config.toml
train_examples = 48750
conditioning = "class"
objective = "flow_matching"
targets = ["largest object"]
cond_dropout = 0.1
logit_normal_time = true
norm = "layernorm"
width = 192
positions = "learned"
beta1 = 0.9
eps = 1e-06
max_grad_norm = 0.5
epochs = 70.4
lr_schedule = "cosine_restarts"
Rows from block 4 of a small class-conditioned image flow-matching model, named by matrix and row number. Rows with one number belong to one neuron. Each number is 500 + 40 x the weight over its row's rms, rounded and kept within 0 to 999. All counts start at 0. Numbers have three digits each.
After each neuron's rows are labels from the 100 images, of 14848 (inputs lightly noised), where the neuron reaches its highest value: "responds to" is what is common among them. Only what is clearly more common there than usual is listed. The data: rendered scenes of toy objects such as cars, trees, mugs and chairs. In brackets: how many of the 100, against the usual share in percent.
# fc1: MLP up (model.blocks.4.mlp.fc1.weight, 768x192), inputs 128-191
# fc2: MLP down (model.blocks.4.mlp.fc2.weight, 192x768, transposed), outputs 128-191

fc1.387:512493479522455506556466445503476454508497376523568517474519452523523474512474527493501389481455468474484531484563592500512534464548510463457508478505446521536527455481509502474519509472557439
fc2.387:497507531520484497470483497509527505482512445480478507492490457466455506496536470543499577520443468509511531447486540499448489487455531414444483518492511506514422479522521517541504473502528525
responds to: umbrella (28 vs 6.4)

fc1.598:481457425528468523488420504559495521507490461459426459532501452523552558554462555494555450440450508540460436559487544504450433546478501505502491463519475479398543525488366492492461465500463525
fc2.598:433464454498483471590574565445509547478515462466573533487537442491532426419521545465540486462470490530526582546515489510537541463516479565456501444475491534437503450512607523527473475495511465
responds to: black object (33 vs 14.8); hammer (26 vs 6.1)

fc1.192:453513493490456497503493541496496523502465475516525547502506450525534486478492507467495449491445480476453514593538587404423527444507505580507525463480536662503470476507551447513535451490539472
fc2.192:565529453530496510571528506508507484457454424510509454538562449479525524524514493507489487521444522505519437591515476420495499516523522598503518494532460379513613469511468548531567484479497498
responds to: hammer (26 vs 6.1)

fc1.344:478497501476493493531466474521438453508479492479528500415518463532536522487490469492507398429464531487494542474553556504490488507513519527449531499492481614530538443455465492470480484489503550
fc2.344:490466478499498484541501542545503509516516475511460512505555504480504568503486483385492604523506478498471435480474487445486511461509508547485493494487423399478450502474506454567466496500506465
responds to: black object (42 vs 14.8); its colour: black (32 vs 7.6)

fc1.416:472419488580464491510502569444485525476500483492447466513481582508492482615522522469527510475419460459492513489458463475533450524372511400500472511497481510539505472458416470522470556489497506
fc2.416:463532520561547504540504582556517534508496541485522512471485640545474512447470513399486487502428484445478559540472552469434484521579498497517532512482436478519429516395527500508508416481444464
responds to: white object (35 vs 15.6)

fc1.333:551521510552495471461493519512480505483499500456491473515431513505542474540490541360487495541601506448487403481554465445514486518494542558569458522488546446456590490573517520531499505504460511
fc2.333:472496511466496496319494485479525511569507555479511510521485513492521489481472511466499513523488449502515496448640452507503477453510463467510510517502517598515458507457484492471475496510483504
responds to: light from behind the camera (52 vs 25.5); white object (51 vs 15.6); its colour: white (42 vs 8.5)

fc1.476:448493497573491437505504524540439498546528454534520489471477535447553561535488502400502493480437452454501419496537570428541511475469554513481491498505563530490524502444494511493505478500489514
fc2.476:437483494502506506469477576494451524515462428528476502482470517517490461497496524421480491521564476500451582539467508486436528521557527469449485485492494471488514479322516466528494497476546556
responds to: red object (53 vs 15.9); its colour: red (28 vs 8.4)

fc1.586:519525499511469516453478503541485480500521423492515488524445483439595511520498483386484470485519438465451510509494606456555469452516491560498475496489511463508533549492517460588469508487489482
fc2.586:466513512504490493473501486534498485524407465505496494523521458523535552521454487423496494532519534512512489536468607409453465553496473618532530483533449631562482533572512500484481476538491476
responds to: black object (40 vs 14.8); its colour: black (27 vs 7.6)

fc1.432:517473466497496442542499455514416450513438470548511490441561486506507545507465520517512438447533503499480518462516528459510487420547557450512484564507449600571513465454515514510541480433490529
fc2.432:512531493501493491420525491519486509519453488498534501486505494441467570509505506481492502520576465481509391487480481504491549513504548461533508491505574484400609482443470501536499497445482485
responds to: teal object (41 vs 15.5); its colour: teal (30 vs 8.5)

fc1.373:469521492501477520495497498466491488486604443529446522478516471533499584489509508537491500486444439521495474488514505521425456526503527364509485515465449598437421469451463495506500512530483489
fc2.373:574488504511514507544455509475500484479575487503490487544413529463489508504511482520506490478552507493510444503487464580584486514482511395458521500504487398521556442490489472501503479555521577
responds to: pink object (40 vs 16); purple object (39 vs 16.3); umbrella (27 vs 6.4)

fc1.453:566614462518527510566502468469473515491425467470511478485508538462503529489516513510487490442446496543498530445522525504506592554484512442424495524548511443477478488541486558515497547505506495
fc2.453:429412507504505543506510504493484485492504445542482529505428458445488439496531512488515476480427502530538461453579520419462558527540517482522525497562399508492519467616513490511522495476512530
responds to: blue object (51 vs 15.8); its colour: blue (25 vs 8.4)

fc1.105:440503479492544512529458541516523511455493518556494492492551483482469507530462538451498382440596532473538499601500447437399469475499546513487517525477457498495516517534524541495497480505498518
fc2.105:440494487508534480541514575484557524414458494556541486474498427522429548490579552479513534443601513509454490500525498446538565570534528527462501472496520473495490485608510470496456511515495474
responds to: hammer (27 vs 6.1)

fc1.111:548544513548498488501515522530530493440606463517476522490562464524503524469403528521468479496537468578508509476489550505467505493471534525515484496480367383623516442546495499508506495598549583
fc2.111:543476489453486482494476452460474490511597476477532513536561493499504370472479503518498462522575526452464531537526557443516513510446485424511512542487475631534593513600531489549474505559524439
responds to: orange object (46 vs 15.4); its colour: orange (32 vs 8.1)

fc1.446:498601513477493584485494565533530552426529530466536561518484542518507490419536534539438527519537573463454505474484474474478535535462501511450439502553488450558539472495519474495436471507517502
fc2.446:513405445503498570481522457539463459529437419527531558539523488617541524411530471547538460493567457513502498508487514453503562513453463521516519455542480506566444457502479495524563548455523465
responds to: teal object (41 vs 15.5); its colour: teal (25 vs 8.5)

fc1.516:579529525442503529484518483429519477429517485513508546442473489524536593510480445439499415451461496547455513509454546539492500551532548421574478475504472508452514462513488520529490542501539520
fc2.516:563518528419546472454480459618537492461495517514447438461514483456515493476518439454482516439453459490507502460488541446520493493477511511574486455487598640402473533482509457501461537498490511
responds to: black object (42 vs 14.8); hammer (36 vs 6.1); its colour: black (28 vs 7.6)

fc1.59:481548501492477531427464445510542461438469503528427473507472462532481530492474493524497438507568489474501416567495463539518509428502509520477490547458443531549535485442504487495407516457571496
fc2.59:431489524496485486460555488533503493498421489476530534521469463505498378494511448559526492525517534467480557549348525507507500490488516492506494491452491477501442480223495478532549515432528505
responds to: teal object (40 vs 15.5); its colour: teal (29 vs 8.5)

fc1.604:525551424480510493527506473450459470472441496483522565555469531461518525518442439537531479457452520447493521511542515527491531435609502449575544458462569455499474537459520524524479465431413502
fc2.604:520466541539514518558526544489576494492437443504484526478495489449507498471422548496471536552538453548584472569488463497506511503484481415417506516486508583484620476368498503491541505438456529
responds to: teal object (46 vs 15.5)

fc1.390:536473488498505474487484478498471469466472538490525394520391526533513488537500485398490491484525537498453461527500488565543455485508518439539446546474505565472534508552454550559444489411473562
fc2.390:506503494465516490523511469497461525521676585489499520508503524467484482479495491418501514503438416492512435573448479492478515509478490556487498528512513516606563451591497464503458513374499411
responds to: green object (47 vs 15.6); its colour: green (35 vs 8.2)

fc1.135:465455432516503451529459488505524496569544498592479511567539516491562493503488497526383526487518523518501528526510475497479425501480566463501512448510489481461488511507480485516505524516411527
fc2.135:516549551482479468537459550547490495491512470447441562457525485524419513519470484516573447500535462513515451558503500476518483550451406473479495544517464481513496546518513490571481499510441484
responds to: purple object (37 vs 16.3); pink object (35 vs 16)

fc1.620:568532483419465492505505452542455470464523435478487487539475373508509512474483525490496448516483498489449460547500482565464540497613516475515460513491462502498514527487517559503509565497469483
fc2.620:559487536474465519508482494522517504478524475514527513528498389528491552529484473422485577494438519487503549569407525572465497479487510546468442491532427495516478465431495467487498574540530533
responds to: white object (34 vs 15.6)

fc1.141:509498453505518492519489483551502463467538424504509515449523441462507580465462497518489354414518511512486630562559550656490531489551484457468516489463399508471529542554497452536501479503501489
fc2.141:545499479520467507592489520458521441481480496493485437461492454496507485521532480438480618459476509485488468589423542600566483540448460431466545495503579467497453522568500550455528503529519501
responds to: hammer (32 vs 6.1); umbrella (29 vs 6.4)

fc1.295:552419497465519515509488482515480550472549489515518486486504497551475462553569494504468515469589454475535475507491474481428469494497508468494470506483461620504573466553491527479424489482476516
fc2.295:548521563483485509535519496505558491438470529448491528516509578497494434449510488533533438493668546488474442535516480520563491485435505489435466487491528286523508493472497467562483474507486473
responds to: white object (48 vs 15.6); its colour: white (33 vs 8.5)

fc1.556:498465536506520499482478454449459516395473535474486426514485555511489510564492487399507539516512505501475380462450435414529469516459521570551420512481530511525536529578505546542488514511502495
fc2.556:581500519487522526440504482536481521497519509502526536504501526443502353499499520513518510521477530485512654523471504483425522463537538531558468493514475470548559459581510479516492512485482481
responds to: its colour: white (26 vs 8.5)

fc1.240:429457478496469564496464508515558582484535500480442528511429395512505491479460500534530480503563464520504472521491480486462436503407468515486470439565513521492475493460423452502410493507487512
fc2.240:532556524530508491538469530492450429481500490513431505507508547537486525472452479510471510501624529495469533582569445576492447481491515384498549570532519549553615518364458461521540502502505534
responds to: bottle (30 vs 6.5)

fc1.588:508499532513570554517532511480510502497473504636485493507484445497557492498542554495414484517482538480504522506467483541487539546492471531548536508491440513504472495499501514526632441467422482
fc2.588:523531456551443543522534517466523492526498434376466483519539545491426546474519468534571483502496521494509477484506496511492531529525533539500505508521486478491514540509471514505400537505437458
responds to: count: three (60 vs 32.9); orange object (36 vs 15.4)

fc1.305:481559447557529501521469446486485511480474494451450494487544507487522510552505556490453471522500514447497498502505492489489552482474505496410466518457499468486484470516542479516501504510496453
fc2.305:522438545455495499510514552473483494555531533530461490482497527464465458528508461518546490497502533514496491482494494463503539468460492484575522480456497506468527466514516467554489499491493461
responds to: yellow object (37 vs 15.9)

fc1.222:547559440461544578474524505459382500536552485464494508527556496519494514517481514506557455524531438439520492529524527491515485536533561476493478443498489501515520500508398627496620557543535466
fc2.222:507421512530486581476517381487538475529612503500504547497520572473507478474501487620449479478563491515498531510509521503510537505498497490511541550464509505555460493458444542553379451596545474
responds to: red object (41 vs 15.9)

fc1.724:564450452522519447509551561514458511499608460467571526543512501521514545492496508515452436525486353498495545513502553499490472549526521480520477488454506492509465477493455529494471524579446559
fc2.724:505496526529472493533487420564465457446552492495509525504526489495498349517507534666507512498523446476470523516542561574502492513514515486478520502489516528523534491440531480513516494643505435
responds to: orange object (45 vs 15.4); its colour: orange (31 vs 8.1)

fc1.562:479473493450500513535429493427434464472607449501476484486581501507511482496477515542473436478545411441448483499529486444460504507432502499547504484515496362467500462544492510482452532588472516
fc2.562:476510491571514520447470432472482514569648456511499502500480512472499444472523527579507495506500512545516443475505478483501529507504573343542497505514497592528554514504500494515591455558510540
responds to: pink object (35 vs 16)

fc1.174:536530486505468514613461577479474477490504473522446460531532505551522468530448556439528429419490451526487536653437506570487486544487551486448485515543453490464517502538479562508491526540463535
fc2.174:544552485508460451451523563494445471518544509532579530481506487482525521537560538459538512428427530522526494577582505516420527430584502519402516522469512448453488482500488464496528532496534475
responds to: bottle (27 vs 6.5)

fc1.218:543516476511488503527491497504450462541563498487486430504525518510506468587510502407489515439407476504504512615513588497498478579524525495549472524472418524475510487512447538504489505470495552
fc2.218:568521476506489534474482528530457449589455480516478538502558469559505531457461473500461482474479460496544533518516529518452519450507498475565493508515512491423459517465576467537494495517526508
responds to: ladder (26 vs 6.8)

fc1.67:530505526428478497436433511452497544490482515502464461506482506547500552549513497507535526474405490501462437449443479459543492516508513435525481430423506460456527426447475507470487452437520561
fc2.67:448468484463520527505484496566459488447480517505490478476527502452494517493480519435498570466393492519509560495476503386549530540467531481530482534477494456483492509437474440544523502485484466
responds to: green object (37 vs 15.6)

fc1.473:517522490500493481427493495444521505427502531474494503558469541495489454497485512359475525538559532476479410476458444455514515529477480524597464501487481602464522526590519514536489540532497527
fc2.473:507479510501508495405491524479487511542548522480537539511494511455472417510479489452489465496547478467512576490487450549442523474522514504553495498487494353536511470570535489561472492539503484
responds to: candle (26 vs 6.6)

fc1.456:493515450524547565552487483527533486507336500486465552489414464481515554496471470520496502497391587510496525521379513528505492458516511485472494482507445582514500492511492489526521480473506499
fc2.456:501498517453471534521501495510513468450476503509473501526455488513484495499479483518485576500485549500476478516691429540532487474494475468498518462493497440421524496446501535539505514414496441
responds to: green object (83 vs 15.6); its colour: green (59 vs 8.2)

fc1.560:495486533570502496498493450422429531437471490525502448513475574508518504574488524499514495527489450450493340415542490395530490529428565514548459547469540471480520481395498552528512541524514480
fc2.560:505500518540517499465513416546451560493509568495494541501459551491490489475508482503512562527475482441508639523326512519486522492580534597539449495525442507502493507456493503516472480521505510
responds to: white object (41 vs 15.6); its colour: white (38 vs 8.5)

fc1.320:495461495474507508436445487548417509433598452481456458490428461507508556519495493515537520451486539577484459452441540534485495511485501521459445495492543505490541529438499455533527455472500473
fc2.320:512488518480474510503468508521503492526469514499477517550442540513504438494524463428500547538481514453486554511548544543455481505459504400494485506494522464590451488237482437538482531477508545
responds to: bottle (26 vs 6.5)

fc1.339:601516544487494484477469507474466482465617496496491465454551505512495494544481506518503478480455422496473474489509470559473479545475551407519497515482479597451515501481479507488519500494491493
fc2.339:471492510525517494520485515539517516563512531512494483491549497478493547486527484529516503522364514487492522472603541556499499593449532364521489491496498505553586501442526471503448488537508510
responds to: pink object (48 vs 16); its colour: pink (32 vs 8.5)

fc1.675:505471452459475529574498460514496497541499512369550485436531521522526484493422460484501444593535465531519508502479482503487427507495482529443559517462489487453470512498575494575568543510563507
fc2.675:467521536550541492507509461490526523437489481606526474544497527508448524481416504557498529433523460485488455487523478519497422478505531537515464482449517516484519478500531482636464451493538521
responds to: blue object (36 vs 15.8)

fc1.580:500463493481474479444438506487464489414504474474531463525441539489502469526473496433468533488498446490455409455390483402565495503470495490528464510512515597499492508530522526502506538492506475
fc2.580:414487491505507528476500452556530527493507556504502508531494539490483547476517493490518510527570481532474514496471491504572504511509546517509480486475507282498376518519520473550510503502490518
responds to: white object (34 vs 15.6); its colour: white (26 vs 8.5)

fc1.607:493507477539541485532481545587378492524445498483473446607566525517504410536524580467481473548549565429499512536465476507496484466468424527509515573409522449515587541495479472515485517483502536
fc2.607:537502517518509474555489524422483493469459485469514510524503535536547593454462530597484410568649465490463398516631431567451517451542497467502481545484483563483603493459447494479491488458539491
responds to: count: three (61 vs 32.9); white object (37 vs 15.6); its colour: white (25 vs 8.5)

fc1.478:511506451546445560548485552463539604468517492548554485562470489480554458522450501520402509517492554474489487484475482511509517485461510482533506469380541518489460458508530442493414458484592495
fc2.478:468502516485536554508492488513507428495491480473529478490503472518472502525420529608573484480507496531510529479487559482506509418529464478496502523421451468497529430512502460455607567484573491
responds to: count: three (62 vs 32.9)

fc1.326:412423449465529526457430524507505536478488483522431456556456431491445448572576518547510472506473459484475492494554494466508443494403488495504482503435527480517578489510519488524465447512524498
fc2.326:601541532488480546530443574551496444476575444486475437445473573520591483549567504561478500508496534485514556496460494529472467489457504482500543533411477513557545517472535475523544557521541503
responds to: white object (34 vs 15.6)

fc1.592:535545487536498518550504436475518458508341550519583508465488497523511520486537436487518441473385538440515506505503510530449472460508492451516496533489496606586532493555434496482451564543517508
fc2.592:521488508507490493532477537534478514479507481495533484473472470517443514508544469497495554484442560461528507516525510521519477490510552426471506457487493299491455574650486484517493500471539520
responds to: red object (71 vs 15.9); its colour: red (46 vs 8.4)

fc1.668:511389567451396466541489559501476541564487485521497508491525418485476514511523457500605477516472464441503513507508500460481474452509410440556555469530524539514522479517526544508566431533557519
fc2.668:483603487558589492538467392492523451441545483471548477515505574508533452533521560502446536480487488533481520492495457448471461484481585441485475515531488459486486500503502487519452579556558529
responds to: orange object (35 vs 15.4)

fc1.299:482476481543525497502473458561543537524554537523599554444509509482490482518474533429514432474494451598466470618566464460457511566549614543444494505471518489606478473496532490486617476492515462
fc2.299:512481489511498539567531516510548520506473500514506527511564500536505564443507582469529470483471515524494486504603462430548473489480546568476546452498442470452482512403464491510541479466503578
responds to: count: three (61 vs 32.9)

fc1.267:512511486500501519545520426540490501525463536499503476537421520543495517488483513308519403541547475519538543609500505486468446556505507569495517485528502550541520472494526503503499534479533616
fc2.267:471501475473488478509486498520481511451492556522521481475481512498486476527519496611498467506586480516468440394524491499528489486566468603490479487497462519501528493514512514445507514534495432
responds to: yellow object (63 vs 15.9); light from behind the camera (57 vs 25.5); its colour: yellow (38 vs 8.4)

fc1.57:470453488448526489450505410453514406483493520513497488513473415436479480469481519516548490483512503462490497492505503545490487465478518405546531486460514642486579455480508492517433492480440589
fc2.57:488555521486462518547543597479500554472483571512473505529525486475541565468504498518468548492531475533486464412491446501507481517532496469532473467485515312458383502455532517470583518462467472
responds to: light from behind the camera (54 vs 25.5); yellow object (44 vs 15.9)

fc1.7:479498479490454528521484468481486495441460459506500468499518455497577512500497481398523474503518501473476508537447534436558456481476495540441448483467445411567559514567513465575496532560492531
fc2.7:432489481462483490433534493548506488512607493501499511510513465479489503517501469437522473518440413468496455586464535464434555517449472482454489516456519598530505490520517473516465513422515536
responds to: ice cream (26 vs 6.7)

fc1.764:576495470572465480513507562589499467488538440482487515494492471513508511491488474514480420492547495504479575603547505617419515521479498389490507518500443506477547500504479474510510479507457494
fc2.764:392484505545498526475501473532498499478532488512516488519504449490492478487492482517506555530513475500508386684469514530548525465494526423549470506490447516506489570442530510508514488513500507
responds to: light from behind the camera (51 vs 25.5); red object (45 vs 15.9)

fc1.50:561506497486569554503509493451480470516492483376467435507404518536518573554521566534380498473506497560427515454480537460528462530503501516551470583510504468492465483483453528483500496519425488
fc2.50:475496504489453575501503553586470548404447442580547492536510522513437512474487525531588539503512526425514528488537481406528522530488491521512487417519498498512524395463496497510527499481417468
responds to: its colour: green (25 vs 8.2)

fc1.122:557489447502447419503512484551522364424550493502543509513478541499483474477430417549472489531573410498481516437539527492546463551523478552458501466585482392525469530525480529500457479510555497
fc2.122:506477532495514454501495534539431598542448475471561556499458484505535488489516500561511489471557457523529550492523480402502493542494543519467450523553474572533548502499469513526527499475570502
responds to: yellow object (38 vs 15.9)

fc1.202:518474479508478520489505530500424540485517534469525480503500501526498475489540444499518433510553504478528490544513469506540512517535478510465528455481555533483439500504420558477395522386449507
fc2.202:483523493493518495529446534463591470542511447539515473528603494452507531473521482581489499501671637550470491525515484494476530493488499492516493528487508497594580498520502497500539497429457473
responds to: teal object (35 vs 15.5)

fc1.750:502519436530403469564485518530468506467523480525489491534535499484513514493494516478510443488495421463523489541501577517430382581492475496433521476423481535478529505528466567498491504605485545
fc2.750:550458495517520468544488432476494513537523482458593508531533429454524395482531570574494487502496475497508489523591543504535520444564513476452483541481514475483464534527479517529542487609481482
responds to: red object (38 vs 15.9)

fc1.158:577524456542503486464498523539471506433544490461468466527420523475542636515474518428499500504452547520442465551442503585522499537493495445581428503470505470463583575532503523559486488503509491
fc2.158:496484557484481508475524496486560519459521470519502533534534509435489475468498481337523495495456507492456453451562471426496507464528540590465481492526471492505482512518524458501480505487487492
responds to: light from behind the scene (72 vs 25)

fc1.723:496436518431493485438447556476456577476542484484521462446448542481513537556553524535528507491445517488482460497488486502524495541495536477487454466496550500466562462444501529529573486514510508
fc2.723:540511472449529505468555543449532470489487524543511481478462515471525517505511549504512517493507527514537603519477576548485491538460472491524548530493525538528426476313462531511476486526468446
responds to: orange object (46 vs 15.4); its colour: orange (29 vs 8.1)

fc1.262:555497450512560452482495527491417469444541460484567552511501531488537525509426528482494508436435550519432459530544547472464525556571524472650493487495580480480421486504525507486576481496491500
fc2.262:531497457497545531458423486520462477424482530479441439476451556526529450509555523500493504481588498502512550573615409457529458472439498457619519495486469372521542526485514506520547446490502501
responds to: black object (34 vs 14.8)

fc1.474:475530447501502513499547476478514468462436433478526515447376520521495562545535564507517500472507547506515542495496483474563533505480515528459518486450445356545508487514545472513480505413548608
fc2.474:541501548536528481529515571517553522399405498518470513542557498492502505464496495625491512480478509524498540549547449498429505473505506478535492497520514594521511494519500508504514516460513455
responds to: green object (55 vs 15.6); its colour: green (40 vs 8.2)

fc1.623:483576597514454406507528525478502530502470464531517434546496504491492468491446530492324485478487489426541501515478529521471546575509469489500408467498544514531463486503559509508469443499566527
fc2.623:475444389512551424521516563483486455494528527465518425478517474501528453504438520539629519534489506577544468464494501508511515523531511485525608551481504493549528505525548495481527567509563544
responds to: orange object (38 vs 15.4)

fc1.733:514514481543478523452474496549511459467539446489495432521435496499567600516501499426499457515554541524494519606508515601521503564514479471475479542437478479491628533563482525567469500523477525
fc2.733:470487516481504492550503537462500484510481519497499492515477494492517437503477487416504454522450481498498500428573488443499499502527511559481503495506485394483553477595497503500500480515503497
responds to: light from behind the scene (98 vs 25)

fc1.590:494450550509490323530520500515509489535520504439430557518507516483485514533469569505538497506517488457444494530525478509540453480523583519476533577447474519558481483485486488495514578500542553
fc2.590:568528481527521361519527544547500504460492503542469557506572531456507486515465437566475460489540544518442518530467507482493477458515459498505448444438490512540514487481535472564482401494539510
responds to: count: three (60 vs 32.9)

fc1.203:440465497519506512541485418493493500446469462488551474474530511500533478444433465433546413498555540461440533592461464479503471441538523466498481502486510477564510518517542497526559515491485475
fc2.203:387429530552468513526440454486534485480548512498461509523461518553495599571552457440493533531577487456592485525553536508512558583479490495522475479448465496593508494533551547500559503483518472
responds to: hammer (29 vs 6.1); bottle (26 vs 6.5)

fc1.501:503431481533575450475544564510489484523473500609606467569487480488400524499480535510569467506487449503487545547559533525461539550422565507575470518473532516569502467506489543494549488499455567
fc2.501:475536499549435481452527450543515528394496468411581489476533506480583508478490475581439504507486493500497482511467481506464556528521469514473534471481507509504518450511498516466459548470482502
responds to: orange object (35 vs 15.4)

fc1.290:546521512550466492541510535542529488534581443540495531501450435533502490493503466526492495494412501478470486448408510484503449483504501446492494443480455515504508521530424489514491526497507516
fc2.290:499476468496489506532482492498483471472525515484549517498485482544488478516515525483498490480426559472495568404551515506491477535469507422500492537497470445507492495618493508507523462537516459
responds to: yellow object (53 vs 15.9); its colour: yellow (33 vs 8.4)

fc1.224:545486464556483526532510497598504449496573434505514507494481466498508541474505481506480415459513533518543596506580576631503510528529495468438512498470475507479561505496535427515481479511485519
fc2.224:521514502541502512542503485485525479496472527443517456510488491503495495551487481530482549477530513502536493478473531555513493492483500455506534523514524522492463447553543522441491469511516461
responds to: light from behind the scene (70 vs 25)

fc1.297:495532550510482524484571480538422393536499512506451484485502497556483574468517517510434495484526515503523479474481489511523414482483476476470539500502487534558473536505521554512564509501629485
fc2.297:522482490512524512490489467472503578430485500490456478484517498474499514516538506528577481496534471478476469458478478505484393465489530490484445525483521471522515523505538496541439452523615492
responds to: red object (35 vs 15.9)

fc1.573:474470493485480522497459491477479478445505465529466491487541433536521619477502467526529383486474439491498511486559580553447446509562501527483480452450495455456516453517486483479501432507533534
fc2.573:428510444481470458483535463569484510428493479494514480495475423465472392549545468503488543463446503488478407525550577502562525473484508575518487460510525481512500521516493525502510480494511473
responds to: pink object (35 vs 16)

fc1.502:493453449492496490438498518482485519447567474465456499497441535484557528540551495474461498478596481517476421534366497504509507567520499517526452488521477570524576551577495531540488462552473490
fc2.502:472531482523506507376553481497491499476485530518519558522505567544483531483520465490540538460504523535515541553556591482548504456480554455541520490479520417528401511598466552497559469492475500
responds to: orange object (34 vs 15.4)

fc1.69:444427577459465516495535589481485473539524520535495541430518515515528527493453412523613452442461515509476525445456521564493388473491535464492557546490507437467543495505453499521462485482550509
fc2.69:523547409499478543537544524500550465469496477482496506521501438489477494538447558514417498490471496554524487478564490549569391466518444456484508442517491549539505548527486538507560493548499540
responds to: purple object (36 vs 16.3)